Weights of a small image embedding model: batches of 256.
Rows from block 10, named by matrix and row number. Rows with one number belong to one channel. Each number is 500 + 40 x the weight over its row's rms, rounded and kept within 0 to 999. All counts start at 0. Numbers have three digits each. After the name is the row's rms in percent of the matrix's.
# convs0: expand pointwise conv (model.blocks.10.convs.0.weight, 384x128x1x1), inputs 0-127
# convs1: depthwise 3x3 conv (model.blocks.10.convs.1.weight, 384x1x3x3), a 3x3 kernel
# convs2: project pointwise conv (model.blocks.10.convs.2.weight, 128x384x1x1, transposed), outputs 0-127
convs0.181 098:511501511448493422444473546467559561552553450534452522505547503464502548540480556504543469595527500547514587508472511510521540443476590526555448491466550491484534500588531488484587524419490494504464498506499450493483566545499383510537521488514462525475504506500438435447504529503466515523507550484538483490470521522425506533539496484503543513513500559478587445535530516483459527574491
convs1.181 136:522507506615505500493475503
convs2.181 112:476578514496488484492526547479557527459506506529459519483465476439496523457542539451535503460477503489453433503520533426540511565514548493495501526494499484490479428531424493533532506463485531480486475510534472541545530521493437519519463496498492505573541539594504510609514431478480536566598501441473497516509538405451496425455521522468413451576475471436539498533498571565539529507499
convs0.182 099:498487487485440552546533536500533469437540460435567529484431536523461531472486496568543459527504469511522495538508537546567466442533515567529424498384510478494517525511452499458549541488543497497520537535419514530502468519479515450506488406457456525526546501461554474524518489506538504431500580524547469441477642504519551460488531509440505522460446541487507468529558456516510509519490
convs1.182 084:572511472507455454472478554
convs2.182 134:448545458451530459498513495509480444464496525463467528567537499520504471554494490569472462505390546485495468564573459463552536476551502539489556508553498437482449453458530544531503529540540426455546500549456512520487496455455470443553494483543473508509517488521405538518546479513564526555563454494464569560520486479519528474442524519581494474513445446448542530550442509514501561532544
convs0.183 098:561464526488476510430504499481547491492507546584491438532518521523469513469507490515452499517480520489556560449479476461484485452475503468517459483457546469506523511489488434502520523521430462559522507503598421491509472564503517564443513481434557472437479516490503517403500539515479411460527509550497464462471466513503463473544504429518537521540454600635421456530478484477520457463495
convs1.183 092:475469500546477451526491416
convs2.183 119:534497470536442547498475496511496539547521480487545443503476573522470531476552533515483519450410550529556480453507493445537513486444442455459500434502579442538509532470541467431568468542513498510427563549481471496541487515458531512491416546434555470544553432507574497512550507465510395512475451512580464449490474527504532479541498453498550535511487498528498441453537539503560507497464
convs0.184 099:458484517470536553466502494474473500519457515524533433513566536486531482519517478540474352572518443504513486497471487443506643480480547508526512493484504478366462476449523530505483561539453439497491536498494485540454462473516448442552520451524530576468494535483492496465484497526479520466477476500493571506563511435512474567434500448486504529459497544457495481535490485553538473442551
convs1.184 086:431456482443490521543526533
convs2.184 083:464541497492464457418592542444524496474496552555441482485439458522534432551483513536437423478482403499505549545504475501466519507573499505481502452497452506478452563466500555466461508535482466546528472594506511438497426510511487467518524485525510446441519525516455546457525487419501459494548501532460524559482460478509461479471531454544491404450498489511455545488415455501496434502526
convs0.185 100:451518464521464532553510485533540494479527489558503519445512468463504433571484501524455488464546429448477487476474465495485531545560508515502538473444495545453539533490526518528429488461557510548544489525498526468384469475465519399547515456554462495469526481512474476517571474440619455511503505490492480595480525524536487539480491450513545464405525438502565537440552484521466471447487
convs1.185 099:525474551497447502484517416
convs2.185 086:489496462440552489561476445559421448476487506426491536515557515494493552569504437550530508525473485497482439523545432502535526501530492552496492595490505445512484427501546501542472516508559461456598500500496508521501568470481510460489540424528471545419509526472409489495448516586564582540520454477524544544464488502536557520459508522530488521483477450460548529548449498458509486487538
convs0.186 101:495434510422522495474486527460512480515532484507530487529548530507552464519528461549553425544512520474510533569472539456507543510514545497497503488480502510457357456486471527460547592517438457493433568489464491551475471433519468506516525467543504588435488501453527482480438523507517496463522499477545554448500568461492491494411451502514481531468483565470472526528485483523461478444623
convs1.186 090:535448540506452521530459558
convs2.186 101:490464481457513432437562529459534397465512523537468532551518459548541409558467441555455456496483524462467539552532479492458491507538514500519574442573462539484449503467496529497510543527449446485485519514499564469446406477510476482514503508557467455459465486518511564502519500496515484498481461520436574559474486495492450520455542548617494444523463530499471570496509438519444489495540
convs0.187 097:514533479543495475534523499484488536496436543496488457522465492509478509501498432522435529509486522449454463409431503420484543551521603449495554464492500481528474453495454505505457541510550477493468421435545508543512527467448492544500487498461474507529525588483524466606512506552510463470500502420495475520552515455476454484451506495460339482467500536504491497464504592532518480465539
convs1.187 088:461466471522472465549429470
convs2.187 125:468512507445512485489505533500499504438516512477472495537486483483533519534540487483545470465434524539500451541577519353552548555516532503453498534541500478471427460511465507447567529505469504481485531514509518510555510498498435476539454480491504496534560547572505543570485470472501470531531389487455540493512554405451509428438535546501434490482489504410498538534474530557562513438541
convs0.188 105:503470480477519504508510498484465437482523471494516566475480485487525433478475453534549438458480533465477484552506536481525456517511515541515518452518468528468388474485477539477520542501514503440486569521478566504516410456554500462466485557478472516520461490503554517507465497497575487428421462507503607467544529496501531487454503691492489535423477472478484553509502471529448536495534
convs1.188 107:485494519487490538475512606
convs2.188 138:462493482443520425464531507466507399457511518502498539575542466536544413582474446558457457490487496459460526562539479508478514504535494544500563438570454550461439501467520552471496536526473449468494501503467582480446458445500480465529510510578469491453467488503464549485491495486509479490478464509456594568461487493502479540450513546619505453501490512465486547491486433527452496493560
convs0.189 101:515551511576500541516493550470547578527555478547525489456463520465484487497515612507534505526554516573517475472438528527503522534402509433467535512433516499510563556534491414499495496455487537530496464517478497537503481517471476526526498515488507470513452497538497353520577498494508468467457559456473423423556541477496487450526472418436484509511467490524499463486514547534545516500435
convs1.189 083:550546547496467461447460477
convs2.189 088:565514495556490521475476534529473562560542455557482481449465556447441536458576542451552540469504534536517468469467538432498470547428519429466481517482573507566540481527466434472556507469454551510447562494550460529532513538490515590477419577458538474544552532546547482516520498467469482534543500485534443450529527479466500479567489517464500525539534486509491479486513548503552541493419
convs0.190 100:484508495485546459536505485509485531527447478519475468545591527514500520554500469538497476578563493480487530467457454445501626494511572483514504516495493507472489450497541488587491552510506419492479434377515474573429565450472483517531578436540493593478521567425461458492494539531505515503547505453537524540535512485513438569453463468516467502505519524457523510483497511492482490501558
convs1.190 100:512514440533501453541437461
convs2.190 096:440525513471472496474568520457549478462433594503473450540482491558558484522514471513463414513487477496503496546565459487470569530563485492494498475541485512448422537408516550500450476588479431526510498481497510435532444467499510457522492452515525472449533487531495597483433454476478494476531458530488530499515460446498454483451532491516468469455438548504460563500446460541522437421552
convs0.191 099:447465463500477558445501466461544459500517553499513496425492481416573477549490482530475436491527441507502457462497515481491552519512558543545486470456516529380496482493472549465494529462476519479482560589503512504504436488561462407517541442541483556438511492507490472474472471498516578489414496491543547520495501453478516521459490421467516503402480538488519470497487473567470428421523
convs1.191 109:432437444474478483514509532
convs2.191 095:474522521453494433459549553495503459414519510486457524513440433531544461560479465517490444496490423513496526564536522442557521521567549521461503513501439526457435506494455559475503547508485483509517427585468569463480449536518460455528523469503464458516525569521507530529505498466508444474514450535438549542499531472473472463443557510539459433408533472457469560527429453518500468499559
convs0.192 106:616524446566501543515546548533513512494547426538508483517491512515460473507493477599485477514516459486528507492465512524488528445474495430489586502465476481516543482471479454530488584503545485553454497484467549539430461511482506500533507512479460493564453511434570489540595607484499488497531558529436466542525495550599494563497614509495494461501500487472484516485497479465489482481433
convs1.192 088:589519493535464470480453497
convs2.192 107:510463499491556464560452500520484517528526452462526548522527489534483472551400418499514527490518475527530566499485524568487485426478460509486478526509483531524526538528536521491499527473543517499479483487411544478430482504554525480512566542519435520530436443430549456474521565529491476443384526503533498519436531579521508565539464549514556503491578501488505505442519456427411479548498
convs0.193 099:473484538474527507492531457525443461498508503492476497469510485492612563494576489457527536547621476431424481542497512562519492563514499560538511512448475563467488495507479517462492501459441525519500519420510522521501509449471500526498522463483544573493562543477554509484420462508533526521477587447580493500498502504497475554490440444474505575473534523524553509605469469522460469439550
convs1.193 081:457474448482467450446480456
convs2.193 121:528438471475525460472494564472554499496504501542427503560485467525551506532424432493540497511537494592553554495510513528426500456502488440439466523564473495526526525545487499525524506496476532551502511509509527461500492561567501485546539460543481435419462508505485496484457542490429552509499397578481493490426499503483469515516547519540495479490483596495428593457501461462477416436505
convs0.194 099:460569522536445496548526477520474545509568446540518516422492471480531442517538536450496522480567378493458487489479479480527511592519498502498564446498496606454527565500545514491439452480495567516500492493462539491464494485482501458511428530547516466456556465541473511504533453405542435526488460473495460562459498511490550530509476481497541456494538430512590487434550491518507528486449
convs1.194 094:529434539511506494440535448
convs2.194 089:468514491437574438521513524496492458449510527480431556537479432502503493563454475534510474479498477516454501565542496523508482514558487534479502571540432492489465458498484541575461510497541473468585431513509539492503517504537475467534583452539427499504453553495409528510468507559478598526541485487426553558486503483516473492444524535565458458483513475460501569559410474467469468526551
convs0.195 100:466475448473471494455491437549433456497483539465508532430547511453549562455486572424543541516495508538495441466515448472512534506454495532516488509561565522448471448530592522531501423520468518440538528505543470470585530485552484457466463498506588526459508518528459532469410491536491554573532465517568545499520452489471560518492517547471531555529461435473543466504509450530535533495484
convs1.195 099:508479494479446411550510507
convs2.195 056:491442496478487502476503454531464409508420526502523469523579547546478543498492464489497520500465542485514540476528419509464470421505425552545478450574535483477500508457569484516529484558481455499487554487549451443503519475496548525411492504505528511524504446478485576436417511478495500489463414554537526477420422530515487580513523571519568524579510501525483480513540447453473521494503
convs0.196 100:507538507546506520499408501490490603568432521555538459539514614461482520503558508505487507459454511530537425470486527484521511491412481470486504441587575360487510456446526441561507500543538495492522515494557473525513543501480502533545466519491528527548538485469436498551510468454444469536498483467478511491520448480509511505487463466477504516506519489473515466512507612505593528503510
convs1.196 159:508405467505502440490514514
convs2.196 081:500476522464543425498451456479444512535476520466483562455525504445546498479454476441528559445434618485463476489492514488493421538473490520511508469589519476540479473537505491512534459469506519439484535526500510496558507486546477553441498578508483512512497436527527492510443471564525487521404392470526513491536501511426533483517403615510484534528517471515509505490518541513452525576504
convs0.197 098:545463529508457535486521547554490556476541455482527435535433491542534530474524534542482441495498453543526556488458513455477562507464487393454544492498441507514525564505451481458498521544465500572438558466439550447530468501550568495457463480511511470549498479488549494505490545508435451459496529559457407496554520498500471470569538501441465474490522573514413501483554469467501428504443
convs1.197 087:498544554490462446471454454
convs2.197 132:561493471530494506450522590485548533498560466600450459507471479506528438529516472515538463464546441551545524494449544452452525505474514409430518489502484532521491524511452462471540547486435539591446510510529547490482454572513497523546474493487516427473500552510547504494527538427440450496512469566458481509477500482487435516495587453512486454476519537507418547460483483481523461406487
convs0.198 098:530468524528438558436559535496503502540497451489553490438479518466543508566528523555535391430508452478484509552463491479492550516475514515533553453463480530475467514452470474427497548521483479520482672503451589468522425466525533489472499500515480518503536481443554524482441533437525493471425530518509491512546496502512528524529528490407514446457527517476494506524505448477434466496485
convs1.198 093:514477429451477534503565519
convs2.198 135:503477500499444476431551579433602468469503507561455460543465469557524460512480473519499433542528476537535565534511499486424522479527518451490507442549462548480473567474472525488534521548428495563442507498503541434485450521534509484523489489514501445485471511534516552496490506426429512461484492578447522493470495466482429509481555507535488448513470580498410577450539428511479464468516
convs0.199 100:458455470467456550490451446513499478484641488453496556461488428471555447480527495484518528471512476530498488525556521508490448564539466505457534530492498568492498526539503516423518468434517591472445578586459552462500448457529511464438461499578514490475481415556527491510491466498558509532509504516500479491470507529466589469509478539504537573439477465528519515448570501526477488481459
convs1.199 114:494508434530518446504477428
convs2.199 083:490520492490441549472558485471526476476451534488514475501463472574465462557437444591417455527497476489552538506498424531469525420556474523529472466476464480496499550441550535486462513562541410536529469559444527455467460515509548443482536452453485465483491497469482530443536539485523442448438487575510506526454442534549501521510553430532547459443471549533478512476485448446479458494510
convs0.200 097:532468497546553483473517513458430540583479488527443461484483505555568473453515474494532506543577479462492536518451530522473520526530482442483549502560434588530519533481500516527450464496455511537427509451487525505473482460498556545517509499566529493458517487453548462466420516517484532497578512482532440493566451548542413563519434502535456509499500523546432616461468491456452452503498
convs1.200 100:519502512510469449429442544
convs2.200 066:483440472476471515555466520532530477483494514436511510507486507515526524524461472469501516418464445568539512491554484529471487522512434487473495492549525495511525599519517524400473373506565556542515593470443542423527444496507567414530472524479492483467500436528571516510457483481487497488422463545507491506420528533479524489538483538505515540450475513516465555429576488477528448469498
convs0.201 102:545470471488452475443498553518536495523483453513485513499485534502447562504457561513533544499503508537539564465478473532509480324478532513529397480487550477500586512551522467523551489489522504541539508504523441483512542572495521516509522465464463502473507500435478498437491543445453544525521525583562478477415516569494493530583527487505594498522503537496495497508548445456489501553458
convs1.201 111:510493512430475478451451442
convs2.201 137:558476420561502540506466501555475508546516433502534463520529577530441535491550528527546530504494553537579481476495477488487501461429463444422522488510569447558521523484548454484555513526495500531450554441477469524479548501442549533473431569474545472488508457466541473466557558458515459548513488532564481448478494540545526533532522482506567549577488488506482510424563506470562554488457
convs0.202 099:516576484546501500529564523494444545498553449556495531393416520434510436548518498509550504462517436497471414507439523492579497548532501504523571462500517557480486497521461483474489473453546561461520519559497551558487430540483472474556420474460489454505566517529504527571527457483538446533522455436525494582550486506510557532473505491508451461470509441476530466492463515520481489500444
convs1.202 086:474544434523487508553469554
convs2.202 092:504482480476560507555459497531472526480491514468416540466436456469492530554460470460529530406521470569493461486525517521458442562509488504427437623475476512552528492540465495549448438463554548508585464504539518481557524542536512478506564442504452481479516584527460464519457517542477588538519504486473492529432528467460499456512507505503453507441523477481493549504444513468519410483499
convs0.203 098:472480459496408558508526471489565480421546546473522482440477477473498467506493484516506449530554437496506491441512501526507473492558541576521420548388512537463550543496456509477513501453527535502496480582497461480472462524491495393498513374496467516464539537520513479516546456518558530447458554497556492512454581474496510456482499449491508498450489557547512474473556467561497467468452
convs1.203 103:486463438426458488524513528
convs2.203 102:466501504441545441510518508510495460433594486466488570507504449495521455559493483534516481466467513482460494563537532480600462527556539563535526526496464507473455458515471546471527572468536489437511476576460562527466458505489437463541524482488433543549497527500503518531570493541573471520445512470453552562481553507488533481444504553558471469467539455463563495554451493522464534589549